python train.py --model="image classifier" --image_size=32 --targets=["system"] --weight_standardization=false --loss="cross_entropy" --residual_init="none" --grad_clip=1.0 --epochs=105.0 --lr_schedule="wsd"
Rows from block 2 of a small image classifier, named by matrix and row number. Rows with one number belong to one channel. Each number is 500 + 25 x the weight over its row's rms, rounded and kept within 0 to 999. All counts start at 0. Numbers have three digits each.
After each channel's rows are labels from the 100 images, of 14976, where the channel reaches its highest value: "strongest on" is what is common among them. Only what is clearly more common there than usual is listed. The data: coloured fractals of 300 iterated function systems on busy backdrops.
# convs0: first 3x3 conv, stride 2 (model.blocks.2.convs.0.weight, 112x64x3x3, each kernel summed), inputs 0-63
# convs1: second 3x3 conv (model.blocks.2.convs.1.weight, 112x112x3x3, transposed, each kernel summed), outputs 0-111

convs0.93:497462512525499514511540483501536476512489471475513451452486476473506489515475466514485474486491499503509472456481501530515517505492488491498480496505472485492578469508496505582475496526492507
convs1.93:479561539511478540507511541549482576537478501461481478451496492478485485469487483504471524485494471482514486504497515500462521478507482532491468513522513524514483506488551458493510500528522497528503524509498511541553516523548522525534542466531518525524505504497508535533527492513479493511502491506490461520526507526513497501535497476502
strongest on: yellow

convs0.102:524473474532466516505522512482508492517512485499511485498488512475509477480478511488472514437534507496502545462531488542526518514481529461520541528520524441481469512493477516477475527500506447
convs1.102:474492481526506536485490482535543523523533484510558510542479522539515491508472499454508476484505525467502507483522490517485534458491477513435500548518516504497506500508484517510487477519456489447485482502460481456479495500460458482491460504460474488483436497470508477505504515467517509464490519509519455470517505485468488507494476509478
strongest on: grey; dense

convs0.74:543518509512505511501517520511500504523515519539507532497530521487497494493510517489541473504500523472498544482478566527494504533466495491494507480466545515514537491482574477459549482481490492
convs1.74:492486550507557484441504534478504505500507536478480547513484499469497492517556476502491535514496465469509488485486495484529495550491509428466478484490462505492488540492532503481511486495475486491511479541550483488501517468515502485444469511472509489443487529464492523532491525484510523534522517528505498533516484506517486511465503483504
strongest on: sparse

convs0.45:473490471506495460482504517509477489505541512468471488479482482513477490492507517521487520457494544553507516502512536505511530504520515535545544494463484521487450497476542485433489482519490497
convs1.45:472462442527490502519483510520498456494478504496465529533463505488491490501505466510471456480514456508491517474483503518516494478491474491473503499474512517486484490521492486481457499485483494513502500484500488458482503468498472483448453482468468469446491490501513465505530543406526540552515475495481477473490514507495511508509546506494
strongest on: grey; dense

convs0.47:516495482504507508452480510467494520479452486460512528547499500472471528491506503489456561517490487475495468519504562480486491490515493487506490496494459503496476544487550477496496461461518498
convs1.47:511506437492465452515460453453475463522506504486477481492491473503503514451483502523516500527492511563476467517509508511508491515503527496585513531491493535496508492570483490498491489527509479529478476504475504479501481493497473484486466504502530538487493486512514464522486481469496499498549504508478502520523454515483485465487546484480
strongest on: sparse

convs0.15:507484464465495470505499490496509523498462474536505461485520512513470473466492473521498539481525487487488511491508534504534515471555494534495494499486451567540489437514506506505493471516519516
convs1.15:508518488482470517479503512525530516487543504494533504525511486533518486524519505471465548494552498555491504523527498522491502461491484526454494499461546452499514523509483473499517514512540506491528505488520541541543509530492526514549501493527563511480478529495502576467520491478491476488497488512476508468474481512478531506471509489485
strongest on: sparse; grey; yellow

convs0.96:489485497532499503479500520509496497489503510509509465469501490486521489508435505512468464426517520505517516516531526549514488540522505541521519494491515451504437495480507516460494498501480544
convs1.96:470500482514525521490531489526543495518498505502539523527495509533478482500490512502497497503516502492488489500502492455528518480523470496521495500521473511517514493528455493470479482483447472472475485476468461454449478489454474437452495507446445462449497504501482469481500514438509534516502510478504472518530520504463510524501513514490
strongest on: grey; dense

convs0.101:483470492497524496483503492525503507481462470526550482491513451512515504498559546521474519542517486526499509483495553497510467494511469484493520509506496423498495547468497497492483520540496501
convs1.101:448557438474439449526486460499469500546519496501474481518495508510486480496476490530531490497531456533509489516510508500520518495492501534527539569528492498531535478532487498533524480546541496467507518493499488519511480495503500484508474499486517519513481486549484453533474481522492515522509534510476510489521483512490507471495517475495
strongest on: blue; white

convs0.91:517454457501474485511488494458499520515506498518509534521502459536484501507495496514486568503495502512472512512507494442497472472482470505538492543517492472491507476498470530517444504554491526
convs1.91:485526487455477525501500464495470528497503483485482448474521522463475516495468485515475480485513441522491538509451468509499510503497513526523533568509508512540540499468514499504490487513541510477495519489478514492500459529484504506537496468510474503446494494538504526549456509513452465498494507535481501497515529452495489479510451497498
strongest on: white

convs0.107:460467490441483509481482492489495501496460511493512521494506499530529515509475462482519515438525484544523498506541481510555531522507506494521506487487466472497445479538491507470493485519473534
convs1.107:522490491481490505521463485505495472498514484518531481489509552523518539451506518468548518496496521531505500503494506473468529487515516498499503483468519516489527479493457503504476462497477473460471462512493460486469487484440476443473461493489466472491474492500466454460468505462488481499524525475515480522473491488468491522466434499483
strongest on: purple; brown

convs0.100:487445512486470506492467491482463506479464492496515499561486507508528541526521493524542520531528506491522504467498477508526524527474459495485515509528464427495493476489469489497492475527484500
convs1.100:474512476504497484526512494520446494499499542513465504503505520521483526523482493505488463485495483516485475511459459487501532466506530469494549571534467508567535465514512472559521497489505481471488503484479501498488499532515550475534456473512497515475442532482491503551496509517447493517482489485488494503502490493478487502509532498486
strongest on: grey

convs0.88:516477517446486512503466486503473491513491501495481493487491478489517520497481505513507490412477515496538488521536491545534528503533480530548497494496477470481472441486481502499476492528521538
convs1.88:522560500471508488511519488504494503536497504495527520507502473500528485476488513484520519490485515480506477481477500493470479436504515488535483498474486496516515495490488499435467468495467466467467459463491476471449477477506492449453475461477451463476487488541470464488493500455491486523504515482506479470525504482457483539497464521508
strongest on: dense; grey